Weights of a small image embedding model.
Data: trained on made-up waving flags, 195000 training examples, 14.0 epochs.
Rows from block 5, named by matrix and row number. Rows with one number belong to one neuron. Each number is 200 + 30 x the weight over its row's rms, rounded and kept within 0 to 999. All counts start at 0. After the name is the row's rms in percent of the matrix's.
# u: gMLP up (value half) (model.blocks.5.mixer.u.weight, 768x384), inputs 128-255
# v: gMLP up (gate half) (model.blocks.5.mixer.v.weight, 768x384), inputs 128-255
# out: gMLP down (model.blocks.5.mixer.out.weight, 384x768, transposed), outputs 128-255
u.446,110,196,211,214,176,215,203,229,208,235,168,213,206,162,194,217,168,228,201,197,152,209,219,216,154,177,186,238,155,198,196,147,235,170,187,186,199,227,213,172,169,172,198,202,137,231,242,222,169,238,230,198,161,236,201,170,176,160,141,142,168,206,179,229,215,223,199,166,229,211,175,154,186,195,185,158,184,217,180,204,250,221,236,114,236,155,226,209,172,209,217,198,167,205,164,190,181,175,194,245,165,182,212,213,220,199,203,187,205,200,181,267,191,186,220,181,175,228,207,164,140,216,197,200,143,240,285,230,266
v.446,088,195,235,189,217,199,220,192,194,222,164,209,256,174,178,177,170,222,192,231,165,157,211,206,226,240,235,217,180,189,153,172,178,179,190,211,189,180,211,184,191,211,172,232,197,198,226,171,168,198,199,225,174,252,209,159,160,214,124,170,190,215,187,233,182,196,217,178,213,216,142,189,196,206,204,187,207,265,153,182,236,196,225,138,187,202,195,229,149,207,216,184,185,157,165,190,196,165,210,290,196,222,203,234,220,184,205,162,193,160,179,188,200,210,173,231,163,197,225,192,177,247,233,174,157,225,227,209,276
out.446,086,224,221,198,211,177,213,175,206,211,209,217,228,202,209,212,174,203,191,242,138,152,191,165,222,211,175,245,155,214,236,216,208,183,211,235,265,203,184,183,200,228,186,220,170,204,247,214,156,193,183,167,131,266,203,213,198,188,212,170,190,210,200,281,182,198,199,224,194,250,202,221,172,164,194,195,198,306,149,235,224,234,196,172,232,150,198,226,224,196,277,209,192,192,95,224,207,142,193,212,200,224,176,217,244,196,188,165,177,203,147,248,189,168,210,183,222,248,252,212,138,227,174,182,158,236,205,167,184
u.447,084,170,204,248,216,206,150,185,231,237,182,194,191,186,186,185,153,173,241,163,180,231,234,172,231,251,159,248,170,181,182,208,212,174,147,203,168,200,221,170,169,213,153,227,152,149,216,247,171,187,188,169,172,228,180,194,206,206,213,162,190,254,240,217,207,198,171,147,228,221,155,238,178,228,208,173,210,163,169,167,212,207,243,80,210,184,218,159,134,176,239,199,187,167,186,139,170,177,199,212,162,187,236,207,181,228,234,177,255,251,151,208,179,249,242,232,175,205,262,192,203,160,221,183,216,187,206,208,178
v.447,083,166,258,202,235,188,184,200,190,191,185,145,179,181,168,216,170,192,179,209,130,186,186,231,238,202,231,183,196,198,220,234,182,193,161,181,223,166,214,193,183,225,182,173,202,196,230,139,207,179,220,259,210,241,184,142,199,209,166,204,199,207,159,187,197,177,208,195,207,187,193,223,197,181,197,195,201,236,186,201,197,174,165,152,167,205,202,153,137,190,205,204,211,179,184,181,214,120,217,250,167,240,192,219,196,254,216,155,248,216,188,210,202,227,212,217,191,229,259,211,146,272,244,230,195,259,181,202,216
out.447,068,208,183,230,175,197,150,163,206,189,203,199,180,213,217,174,245,198,176,151,194,181,225,219,257,220,222,222,194,221,237,152,187,183,227,185,180,193,197,229,225,212,196,189,203,240,178,221,164,224,247,191,195,205,220,210,236,240,226,162,209,213,185,189,188,187,215,251,228,146,244,160,185,229,196,151,246,168,184,206,200,216,255,190,205,164,190,250,227,178,236,218,202,168,177,217,182,236,251,224,251,177,179,208,160,195,202,218,215,214,235,201,275,175,185,212,224,225,223,202,255,195,189,227,247,177,233,227,164
u.448,089,173,229,176,220,196,230,186,184,224,219,171,238,207,174,185,192,163,240,196,132,215,250,185,205,161,171,200,180,222,246,188,179,228,153,215,223,170,157,220,209,195,221,198,173,194,215,234,192,228,199,181,157,243,261,132,208,164,200,211,216,183,201,175,161,251,200,180,199,185,177,181,214,201,180,218,173,239,223,148,216,217,191,121,248,177,187,152,176,248,215,183,235,184,148,151,143,151,185,240,234,178,243,203,192,205,142,167,276,206,186,210,170,190,202,216,188,257,249,196,207,157,177,190,182,223,238,185,212
v.448,108,193,249,181,181,194,175,175,198,179,179,229,226,198,167,174,155,195,235,234,177,186,174,202,202,207,193,203,209,151,156,162,182,166,186,218,239,160,203,164,186,192,165,192,206,230,201,212,186,220,204,189,167,255,191,134,217,145,144,213,165,248,179,182,158,179,203,201,214,245,202,199,230,192,228,190,248,251,194,169,220,216,184,152,168,177,215,206,149,168,256,164,219,210,181,193,185,172,177,238,184,203,200,165,217,217,192,178,233,225,186,180,180,216,196,237,184,231,230,215,168,177,220,206,154,227,255,179,200
out.448,087,201,189,150,185,212,223,240,216,244,219,204,186,199,170,210,225,210,189,157,180,187,202,184,207,237,176,208,225,209,220,197,235,229,208,170,153,288,205,199,186,179,231,214,171,229,190,216,209,170,252,191,184,172,185,182,189,204,206,235,162,227,235,210,267,213,212,248,234,190,228,143,236,211,191,200,183,218,232,199,212,202,239,224,206,170,187,200,212,225,189,220,260,218,151,243,168,203,232,243,185,201,173,237,141,242,225,213,171,185,162,206,200,172,219,191,178,171,190,207,203,201,147,198,203,237,187,244,197
u.449,101,190,199,204,229,203,197,153,238,209,146,154,262,185,188,181,157,233,192,230,241,167,181,214,207,173,179,160,188,175,175,152,185,201,170,241,188,189,195,198,214,192,196,173,168,242,206,196,166,257,212,168,121,208,208,186,200,172,161,222,229,162,212,159,199,157,178,150,226,217,193,222,182,254,216,216,207,188,188,191,199,244,203,141,195,199,112,175,145,173,139,185,239,186,256,161,217,190,171,158,206,215,223,190,192,205,156,177,269,194,198,198,246,209,191,263,180,184,181,231,194,191,121,156,167,169,211,202,210
v.449,102,192,177,192,201,205,199,186,185,212,175,207,262,211,215,190,214,184,187,228,213,198,186,174,231,142,145,197,206,184,218,181,205,180,153,208,207,136,195,150,215,230,192,234,190,188,252,202,162,183,196,244,192,220,236,227,167,141,212,156,223,150,198,155,183,184,154,190,229,196,172,208,171,203,204,220,217,171,172,210,224,276,200,156,236,185,182,212,243,218,164,189,266,203,229,184,202,208,144,173,217,249,187,195,218,210,158,183,151,155,158,175,253,201,172,209,244,225,216,182,186,205,257,193,160,203,236,173,180
out.449,095,179,193,168,226,204,200,188,205,171,205,197,163,207,224,179,187,190,191,192,205,241,202,196,267,159,148,216,207,209,191,220,206,177,234,231,201,256,192,225,238,237,196,193,195,183,230,161,199,205,218,246,161,235,204,214,217,220,215,221,164,165,121,201,239,260,188,233,164,192,228,198,219,182,201,165,195,187,180,208,243,192,192,207,235,185,198,228,221,178,172,215,211,160,202,225,199,197,263,176,192,187,206,237,186,225,234,152,248,185,230,240,212,204,213,210,202,246,173,222,217,208,219,203,286,193,165,165,206
u.450,095,147,193,199,182,193,205,194,201,290,130,204,208,188,199,198,207,220,187,214,162,176,231,203,232,211,172,223,170,201,191,221,188,227,177,177,124,201,222,165,195,174,188,176,200,151,167,241,128,198,202,196,201,260,178,138,180,145,195,199,166,211,184,194,198,213,211,214,185,219,205,220,217,200,151,188,244,218,165,187,249,247,281,163,212,150,217,183,184,242,206,218,201,169,165,175,231,193,176,245,178,215,202,215,229,203,174,164,250,217,184,167,182,183,242,188,211,269,239,197,192,134,227,208,155,250,188,242,218
v.450,090,156,187,199,187,211,249,215,165,228,203,182,224,195,235,194,183,182,202,213,174,184,209,201,219,162,168,211,167,190,217,174,197,198,181,182,198,189,206,165,215,167,217,244,164,194,188,199,173,174,252,216,183,258,244,258,170,179,219,130,218,213,212,220,179,248,161,186,219,149,177,178,165,178,204,236,235,163,208,203,256,204,226,117,258,142,193,190,223,236,201,213,181,158,228,177,137,183,175,199,222,202,245,203,234,217,142,210,173,179,130,212,165,192,166,193,244,262,228,178,184,231,221,256,181,192,227,189,203
out.450,113,219,214,224,208,194,192,168,225,210,169,200,210,196,206,136,164,212,183,265,193,158,201,158,210,214,202,230,231,193,232,148,177,248,210,224,201,180,262,213,221,210,166,210,220,213,209,214,200,217,210,238,168,203,172,165,218,266,230,145,161,189,208,198,144,190,183,144,238,189,187,182,190,195,226,213,194,148,218,198,181,197,226,145,208,262,163,165,121,202,191,186,208,193,229,153,186,140,255,207,189,167,210,193,231,212,203,188,189,170,174,138,195,262,192,196,209,202,231,194,199,178,238,192,180,182,234,205,199
u.451,104,180,225,186,212,229,199,193,202,251,223,212,239,152,161,179,216,170,190,208,185,179,172,210,203,228,188,184,140,234,228,201,186,207,134,200,158,196,234,174,193,185,219,191,207,176,184,238,219,248,203,190,170,286,221,233,183,119,144,172,173,190,221,196,206,206,189,187,152,197,192,218,185,193,180,200,173,185,202,135,242,215,204,138,267,207,190,214,189,224,172,153,209,164,195,156,196,123,156,218,233,200,189,250,183,151,168,173,238,212,193,237,174,202,206,232,227,200,252,204,139,247,192,222,159,194,213,225,182
v.451,097,164,175,247,220,240,197,204,179,204,146,235,228,166,230,217,259,255,163,216,172,160,196,219,226,169,178,219,165,221,250,200,164,169,172,233,248,167,258,143,206,204,201,238,229,186,192,201,155,201,188,194,200,224,187,229,173,181,191,180,229,195,211,250,228,209,182,194,210,186,170,224,197,176,193,230,241,185,205,185,231,231,177,173,243,188,159,211,183,239,177,204,192,183,226,194,207,150,133,220,204,221,173,242,217,169,177,179,183,155,139,199,158,215,188,218,237,226,245,171,197,168,210,193,167,203,173,190,206
out.451,080,184,169,219,192,179,229,205,189,245,161,252,191,200,199,278,240,213,205,176,209,175,203,197,180,194,184,175,117,226,221,113,212,191,239,165,235,200,215,211,201,225,182,207,142,249,166,215,215,183,220,232,143,233,197,198,206,244,191,159,219,242,190,189,227,160,212,190,203,209,163,235,257,202,216,252,172,218,209,234,223,222,269,200,187,156,203,241,218,242,234,220,243,243,210,210,221,223,276,206,263,187,202,207,183,187,175,209,218,185,165,135,198,189,244,233,229,209,204,237,224,255,163,249,210,208,182,238,196
u.452,126,228,200,156,148,141,192,225,188,202,167,214,164,227,242,157,193,217,229,222,232,174,192,157,155,220,187,205,242,151,186,194,215,186,201,211,156,201,173,258,231,177,190,175,181,212,229,196,242,207,201,205,214,185,201,215,230,209,214,218,214,168,221,142,201,203,217,232,177,208,236,150,204,184,208,240,218,174,247,210,194,181,190,282,225,185,180,205,254,198,199,182,210,232,200,248,208,224,225,153,212,227,209,173,239,168,196,224,184,240,230,200,252,175,209,220,191,198,166,205,212,205,183,198,226,175,214,186,161
v.452,117,165,174,204,231,181,225,243,234,238,192,202,235,177,219,259,278,211,199,193,171,164,209,218,197,185,181,219,168,192,196,218,212,234,213,205,180,200,196,164,175,160,206,189,204,214,190,267,166,214,216,181,205,219,221,171,173,108,150,210,164,198,207,209,190,220,262,204,184,212,189,217,254,185,207,153,180,271,199,206,204,272,247,200,248,173,179,172,221,210,195,218,205,208,157,216,242,207,102,261,186,173,175,205,180,138,210,229,191,188,193,287,161,213,222,209,241,206,185,196,180,151,186,211,156,203,164,263,249
out.452,161,202,204,148,201,221,227,197,208,212,249,196,251,236,217,209,227,191,212,179,153,160,217,202,187,174,213,212,177,227,215,233,234,206,173,176,194,168,205,184,205,198,212,214,131,211,189,198,195,205,298,208,180,164,219,220,136,150,214,171,168,180,185,189,263,186,187,253,187,155,251,192,216,159,209,186,219,218,206,195,240,235,251,215,234,121,178,240,272,222,193,229,265,196,89,223,176,170,128,234,192,206,219,211,198,192,217,239,208,176,181,279,190,149,196,203,219,216,265,203,198,177,205,294,223,210,219,261,173
u.453,082,179,196,179,216,212,215,248,215,237,169,183,213,178,220,223,143,219,172,209,165,222,235,205,203,235,169,186,164,206,218,198,191,198,133,221,190,186,245,173,191,158,188,216,205,170,209,230,173,217,219,154,146,264,224,222,169,117,120,135,203,178,190,209,176,221,160,210,170,184,182,196,205,202,217,209,183,209,162,179,206,223,197,145,199,176,176,183,151,174,197,172,226,183,168,164,223,161,153,224,195,229,220,193,202,173,190,186,222,205,157,188,176,208,236,206,190,220,245,216,168,234,192,237,173,224,202,204,217
v.453,070,151,188,208,203,204,241,214,200,203,195,206,273,205,248,204,207,181,183,221,193,183,281,207,174,143,236,186,213,196,200,166,167,217,212,120,206,257,191,200,176,220,185,231,213,219,226,176,159,220,215,222,191,203,220,234,139,151,184,207,179,159,224,231,132,217,169,194,228,189,186,136,147,206,173,165,232,157,196,177,234,176,189,170,264,134,239,196,233,242,183,159,137,168,210,182,196,204,167,212,166,158,203,220,199,202,173,218,238,135,218,266,198,228,197,133,217,233,203,186,205,168,180,164,204,185,230,212,209
out.453,073,187,153,288,191,224,218,187,193,228,223,281,177,198,239,213,233,203,185,176,227,160,203,182,215,166,204,196,186,208,223,130,194,225,215,218,227,186,238,243,202,246,182,199,188,218,208,227,212,193,186,170,141,231,229,210,218,241,200,167,213,229,222,232,228,157,227,179,268,224,176,225,198,232,202,188,169,188,194,237,222,199,232,155,250,150,190,275,243,203,227,191,147,235,166,232,204,214,245,208,159,218,209,192,228,219,209,222,196,172,171,180,186,175,198,218,243,208,197,230,209,242,205,193,153,229,184,235,225